From a checkpoint of a small waveform VQ-VAE.
Model: encoder norm batchnorm, encoder activation gelu, encoder depths [2, 4, 2], encoder widths [128, 128, 128], decoder widths [16, 32, 64, 128, 128, 128].
Training: 6700 steps, batches of 128.
Rows from block 2 of the encoder, named by matrix and row number. Rows with one number belong to one channel. Each number is 200 + 30 x the weight over the matrix's rms, rounded and kept within 0 to 999. All counts start at 0.
# convs0: first width-7 conv, stride 2 (encoder.blocks.2.convs.0.weight, 128x128x7), inputs 0-31, a 7 kernel for each
# convs1: second width-7 conv (encoder.blocks.2.convs.1.weight, 128x128x7, transposed), outputs 0-31, a 7 kernel for each
convs0.83,201,241,264,239,226,157,229,236,199,177,157,195,213,183,177,245,243,217,108,195,226,197,180,180,195,217,234,230,197,196,211,178,206,209,189,120,208,199,178,158,244,237,163,207,192,187,196,214,159,206,253,212,207,227,230,243,168,222,199,156,262,258,215,267,162,220,239,212,229,183,198,187,192,173,178,198,236,175,185,214,230,167,191,187,110,179,208,146,167,226,270,158,185,152,202,207,166,172,213,190,207,213,165,178,180,197,217,189,175,184,155,224,240,206,227,198,183,183,192,221,218,187,205,224,195,243,238,202,205,187,198,184,183,204,205,222,174,137,217,172,196,190,194,184,179,205,141,207,233,244,217,207,167,163,216,233,212,241,180,173,169,206,212,240,204,236,221,177,200,203,216,244,232,190,193,229,178,255,164,153,215,146,184,219,177,218,183,233,176,157,227,160,177,114,146,160,222,200,225,205,274,148,246,241,189,211,208,247,219,206,136,199,191,205,213,192,161,212,234,216,207,268,186,184
convs1.83,313,197,234,162,204,193,212,196,261,162,211,182,136,204,188,166,197,248,193,196,184,217,255,219,150,192,181,202,202,201,243,203,156,183,217,205,188,222,192,195,201,199,193,160,203,171,192,211,180,206,161,134,117,180,233,230,264,184,196,214,167,185,193,173,197,184,207,226,197,251,176,274,184,233,146,185,191,102,210,95,239,242,215,206,194,195,131,243,179,212,212,179,186,209,199,210,179,202,245,180,250,161,195,187,256,242,178,174,235,190,199,214,231,252,160,101,251,303,307,215,140,176,133,140,159,211,181,171,184,211,191,196,189,234,173,193,187,165,219,186,213,173,196,175,208,250,273,210,171,238,207,180,245,145,179,189,190,199,228,211,154,205,182,201,233,228,211,227,195,244,211,210,229,186,169,201,174,187,183,203,193,223,180,293,179,194,162,252,198,204,184,180,158,182,243,178,211,207,205,186,235,229,215,198,196,157,252,209,243,169,234,181,170,176,192,167,223,207,210,217,203,178,197,187
convs0.84,181,151,222,164,175,200,218,192,244,211,211,207,224,201,227,221,172,180,153,144,204,183,209,189,202,187,224,205,244,177,224,214,182,214,192,189,225,165,219,243,166,238,181,181,230,209,196,166,160,158,234,176,164,171,231,204,210,184,188,197,202,207,208,220,208,220,168,215,172,214,194,194,209,220,205,200,193,201,209,216,177,187,222,253,204,230,229,209,200,199,162,167,153,170,198,193,181,190,218,211,184,194,185,159,203,193,177,204,201,232,273,200,170,205,166,188,146,175,164,217,189,207,145,196,222,231,170,165,173,157,164,172,172,175,197,228,188,248,181,203,194,180,213,177,214,216,177,228,217,191,186,191,218,222,173,197,197,172,210,192,196,190,183,223,190,165,247,152,258,204,192,233,232,172,209,215,182,171,204,206,172,197,175,262,176,202,200,192,171,199,197,182,197,163,181,210,170,175,237,233,204,222,189,181,212,207,195,220,233,220,209,216,181,256,161,233,200,137,161,194,206,175,189,199
convs1.84,255,210,235,224,116,213,217,212,254,201,205,234,207,212,189,194,203,181,159,239,192,229,240,176,212,205,187,199,120,173,237,235,200,194,199,170,191,192,209,203,185,210,197,207,191,221,186,204,216,190,222,193,202,217,207,214,205,222,218,192,171,241,207,247,214,201,186,219,176,165,195,177,182,166,215,185,198,225,219,177,112,200,167,197,229,195,174,230,198,201,151,211,207,218,206,215,216,208,179,203,238,219,224,211,208,169,173,209,154,166,168,206,197,156,177,253,196,233,199,217,204,232,181,193,179,187,234,199,202,200,240,256,252,187,201,198,189,183,218,224,208,171,171,195,221,210,158,192,213,152,163,175,203,196,247,236,213,242,227,193,209,205,173,170,197,198,177,186,180,197,231,225,166,206,245,195,195,213,225,229,199,225,132,137,211,181,243,207,213,181,171,192,253,217,239,159,192,204,212,223,225,183,243,203,251,217,167,210,218,216,213,190,209,177,175,216,191,221,233,186,179,204,238,221
convs0.85,171,181,211,168,210,215,242,219,211,161,144,140,161,184,200,170,197,149,192,200,112,200,225,185,175,214,212,179,211,191,191,203,187,197,225,180,189,264,162,190,233,178,223,233,200,196,233,192,222,214,187,210,162,210,185,200,185,209,231,181,205,210,212,183,251,241,163,199,210,189,175,195,169,212,208,175,197,200,199,183,178,207,207,206,202,185,167,217,213,205,206,204,152,239,217,232,199,216,180,208,170,179,193,186,210,190,227,236,170,186,176,220,238,211,187,181,182,203,172,194,161,232,160,189,185,186,223,234,201,201,213,229,219,179,163,179,180,168,179,198,210,172,182,197,205,206,187,232,224,195,225,214,217,156,164,213,188,216,141,198,191,203,188,206,211,214,215,230,225,183,201,200,191,143,166,172,206,242,204,192,141,213,209,174,194,191,177,185,176,194,200,133,204,222,193,180,203,181,224,176,206,226,212,194,219,188,189,164,207,162,191,197,182,153,213,179,128,229,183,189,164,184,164,202
convs1.85,162,174,206,212,220,184,208,224,198,192,220,210,206,155,179,243,238,236,198,208,182,221,210,219,200,200,214,192,192,184,187,207,212,198,216,184,205,218,186,180,185,218,221,187,208,221,170,180,173,139,173,204,180,122,165,194,193,191,152,191,186,185,169,250,208,185,222,162,151,171,185,174,217,257,171,196,173,223,194,150,197,264,201,178,217,213,178,205,162,191,194,211,240,229,218,217,211,201,204,223,201,199,148,206,202,182,179,152,187,194,191,180,211,179,260,185,154,258,172,233,206,220,286,189,230,176,161,186,197,180,233,221,206,246,239,288,235,193,174,175,184,175,215,202,194,215,208,196,188,147,218,241,225,234,213,199,201,196,191,175,252,205,233,226,192,249,226,222,214,181,148,194,196,213,199,189,211,199,183,204,214,243,161,171,194,172,209,194,222,175,192,233,152,247,205,209,193,209,223,199,212,184,195,189,200,192,241,211,224,182,201,234,209,226,177,173,214,195,208,187,174,193,212,195
convs0.86,189,173,204,172,220,208,196,171,182,181,207,187,206,190,154,196,169,215,231,201,213,214,195,228,234,236,189,179,184,213,208,225,195,212,191,166,196,185,135,218,227,231,203,223,143,186,195,218,227,208,237,169,221,198,210,169,182,207,202,188,207,191,199,201,196,153,184,187,223,177,215,181,180,197,197,179,210,224,182,231,278,220,189,243,178,235,143,191,203,165,279,152,189,189,173,203,206,164,217,228,228,183,215,236,224,195,204,210,199,191,218,259,166,203,183,219,216,183,181,202,192,187,209,193,192,235,201,212,230,216,217,243,216,199,195,202,218,193,207,152,195,226,230,175,202,203,160,192,227,190,228,213,195,217,202,178,232,183,207,180,191,230,250,169,151,223,196,204,255,161,216,208,207,202,202,192,202,225,248,224,225,223,203,183,152,226,245,220,170,210,201,158,242,150,178,196,187,220,178,191,174,165,213,189,228,222,195,160,228,128,177,218,176,187,185,195,174,204,182,257,176,214,180,280
convs1.86,249,208,228,199,189,181,188,165,209,225,185,182,206,226,199,173,205,218,194,182,173,270,166,258,233,168,225,196,162,199,208,230,182,167,132,156,203,119,200,154,184,181,201,222,225,211,212,241,183,203,181,176,115,179,238,125,188,238,216,175,151,141,141,231,200,180,171,204,214,193,199,177,237,170,215,160,241,169,233,144,186,165,202,199,219,189,196,254,178,165,174,227,165,201,175,180,201,192,194,186,166,169,174,159,186,163,203,233,177,235,175,226,219,199,173,226,157,263,197,224,201,188,169,215,238,222,201,197,179,190,211,183,195,235,222,238,196,235,199,211,210,173,181,173,193,194,201,238,194,174,184,196,180,204,229,221,196,208,243,223,242,187,211,202,193,196,174,204,189,233,238,276,186,181,193,237,209,192,196,170,171,174,168,225,231,141,190,176,210,156,197,190,190,262,243,216,206,177,219,176,174,207,211,217,169,158,159,215,203,206,204,187,188,189,175,155,203,202,235,183,204,208,178,179
convs0.87,190,186,160,198,198,230,193,153,222,204,232,205,216,208,191,190,182,159,229,201,218,239,187,184,178,184,191,174,216,180,211,197,180,180,159,213,171,213,184,206,203,188,244,187,221,205,195,209,183,190,210,202,164,205,144,180,183,191,186,209,206,186,216,194,178,157,184,230,195,169,206,172,194,202,188,192,170,200,187,207,210,214,184,199,190,230,187,174,182,195,189,199,211,191,206,209,204,230,148,151,149,163,180,180,161,260,220,192,170,189,201,189,160,179,198,168,191,195,216,219,226,228,226,206,266,212,198,229,221,230,253,194,197,196,206,217,213,181,144,142,212,206,169,199,233,197,207,192,194,201,202,219,214,197,153,171,164,202,227,205,198,206,191,175,208,183,178,231,215,221,224,213,203,217,205,196,207,229,193,213,191,205,199,193,184,234,218,257,232,219,200,195,171,183,177,189,203,198,219,229,220,211,242,232,232,181,193,175,192,192,156,178,211,205,200,215,213,229,188,180,235,251,201,173
convs1.87,226,175,203,128,170,190,155,210,224,183,156,201,176,192,224,152,193,258,189,193,204,139,268,242,171,213,240,218,215,220,241,157,177,182,170,193,203,170,234,169,182,212,240,271,265,267,240,187,190,198,217,162,223,185,202,236,196,213,208,202,236,178,180,194,170,154,157,169,179,152,240,201,179,235,219,220,205,137,143,175,204,185,197,224,174,197,179,175,191,208,167,284,248,220,224,211,167,143,203,181,161,169,185,202,197,204,201,205,211,225,210,195,209,174,202,194,234,213,222,206,216,284,196,195,207,200,171,209,179,215,200,227,208,160,211,171,209,169,223,252,203,255,223,241,195,210,194,221,228,191,155,240,175,197,216,214,232,195,198,227,184,179,204,158,214,162,171,181,234,202,172,218,196,165,231,176,191,205,214,230,196,150,197,240,195,240,179,228,192,245,191,145,269,202,188,210,213,191,213,170,181,211,248,245,237,205,199,191,198,205,185,165,121,212,181,188,220,211,276,265,180,234,142,143
convs0.88,187,208,148,219,176,224,250,154,170,164,213,223,225,232,235,142,205,201,212,192,191,149,190,189,203,215,212,180,186,194,219,201,215,208,172,221,215,208,189,191,175,207,219,186,206,228,186,168,217,212,268,105,222,151,197,126,226,194,212,212,191,181,179,187,175,229,218,228,145,193,176,184,181,185,183,227,222,213,164,229,206,209,211,169,245,183,165,194,141,192,155,178,210,185,141,175,205,169,173,204,218,191,207,198,207,146,173,216,235,190,154,186,186,261,217,208,192,235,177,197,204,255,196,179,267,201,197,201,209,204,191,205,189,201,201,167,209,167,193,222,184,180,164,220,180,143,251,183,223,195,197,217,208,202,236,163,238,157,229,204,235,180,205,201,151,216,192,202,158,203,178,171,223,239,240,223,244,186,187,192,213,167,127,167,213,164,172,199,203,287,205,178,164,237,195,193,226,239,222,292,136,220,158,209,272,202,166,188,197,165,207,197,228,127,181,124,259,183,91,215,204,181,209,264
convs1.88,238,197,172,176,151,196,227,167,201,183,181,208,191,205,223,259,163,317,198,202,305,132,195,249,177,229,168,165,229,174,163,238,171,214,172,250,212,193,213,256,225,224,166,204,162,198,203,201,195,203,255,236,174,178,238,186,210,208,195,201,172,231,204,176,179,153,208,182,181,211,234,205,251,211,225,175,224,238,208,197,150,192,256,217,254,166,194,186,266,215,182,188,187,212,198,185,193,204,253,232,275,151,106,200,212,162,209,183,251,170,194,197,184,197,209,266,181,274,185,185,145,189,216,226,205,237,202,177,212,194,253,193,247,214,211,210,203,232,196,276,216,180,200,158,214,163,172,228,182,226,208,229,242,185,231,231,163,170,173,187,149,181,191,182,187,199,170,183,169,179,155,181,262,208,232,180,206,229,195,193,213,195,202,187,202,234,256,166,223,217,217,209,180,195,180,191,189,163,191,216,192,187,223,141,153,206,197,275,277,259,179,211,205,216,183,213,220,224,185,222,237,205,197,170
convs0.89,179,180,184,214,200,242,210,158,200,221,201,142,202,195,184,166,256,216,291,221,231,175,184,182,210,176,173,198,211,196,217,231,197,195,228,150,199,245,154,159,175,308,209,150,195,192,191,196,172,235,233,135,182,143,207,194,218,180,234,202,167,171,201,175,188,274,213,121,207,137,213,160,162,200,167,156,237,244,192,202,175,196,236,219,223,142,167,221,250,236,157,190,210,238,159,219,233,156,174,184,189,192,143,207,200,177,193,173,184,200,208,176,236,237,246,185,243,212,187,209,250,269,207,197,197,221,206,195,152,179,191,217,196,262,258,230,228,235,211,187,207,242,235,186,133,150,245,237,186,169,201,259,187,221,197,152,161,188,197,200,155,208,227,208,206,234,183,135,202,228,188,179,178,180,227,241,204,193,211,196,237,211,221,139,255,192,238,185,208,214,202,231,190,160,190,204,195,224,87,262,190,225,243,203,203,163,214,211,198,210,227,195,153,204,148,176,225,197,148,212,238,223,187,225
convs1.89,231,178,179,123,190,254,198,211,179,184,182,191,211,199,184,209,172,152,306,217,207,227,183,238,170,184,223,192,201,198,202,138,228,180,210,256,222,233,217,214,195,219,215,190,213,199,210,200,206,183,147,257,236,171,259,146,236,208,210,197,216,259,207,244,220,224,186,229,173,143,218,196,154,179,188,171,192,214,208,206,255,189,207,146,167,200,197,218,241,211,212,191,181,196,188,185,171,189,184,193,187,198,198,212,213,198,221,165,226,239,177,176,222,172,123,204,186,297,194,184,231,229,187,230,275,247,207,226,218,239,223,214,189,238,178,210,184,205,192,176,221,176,196,198,206,166,230,207,180,251,188,185,204,146,221,207,204,237,174,200,240,198,196,228,199,189,182,183,208,214,176,223,191,214,208,214,200,218,193,189,184,162,167,257,200,202,194,215,193,244,160,216,191,191,251,194,191,190,193,203,212,212,217,204,203,162,114,233,238,170,220,243,201,152,189,206,203,210,242,217,167,163,184,182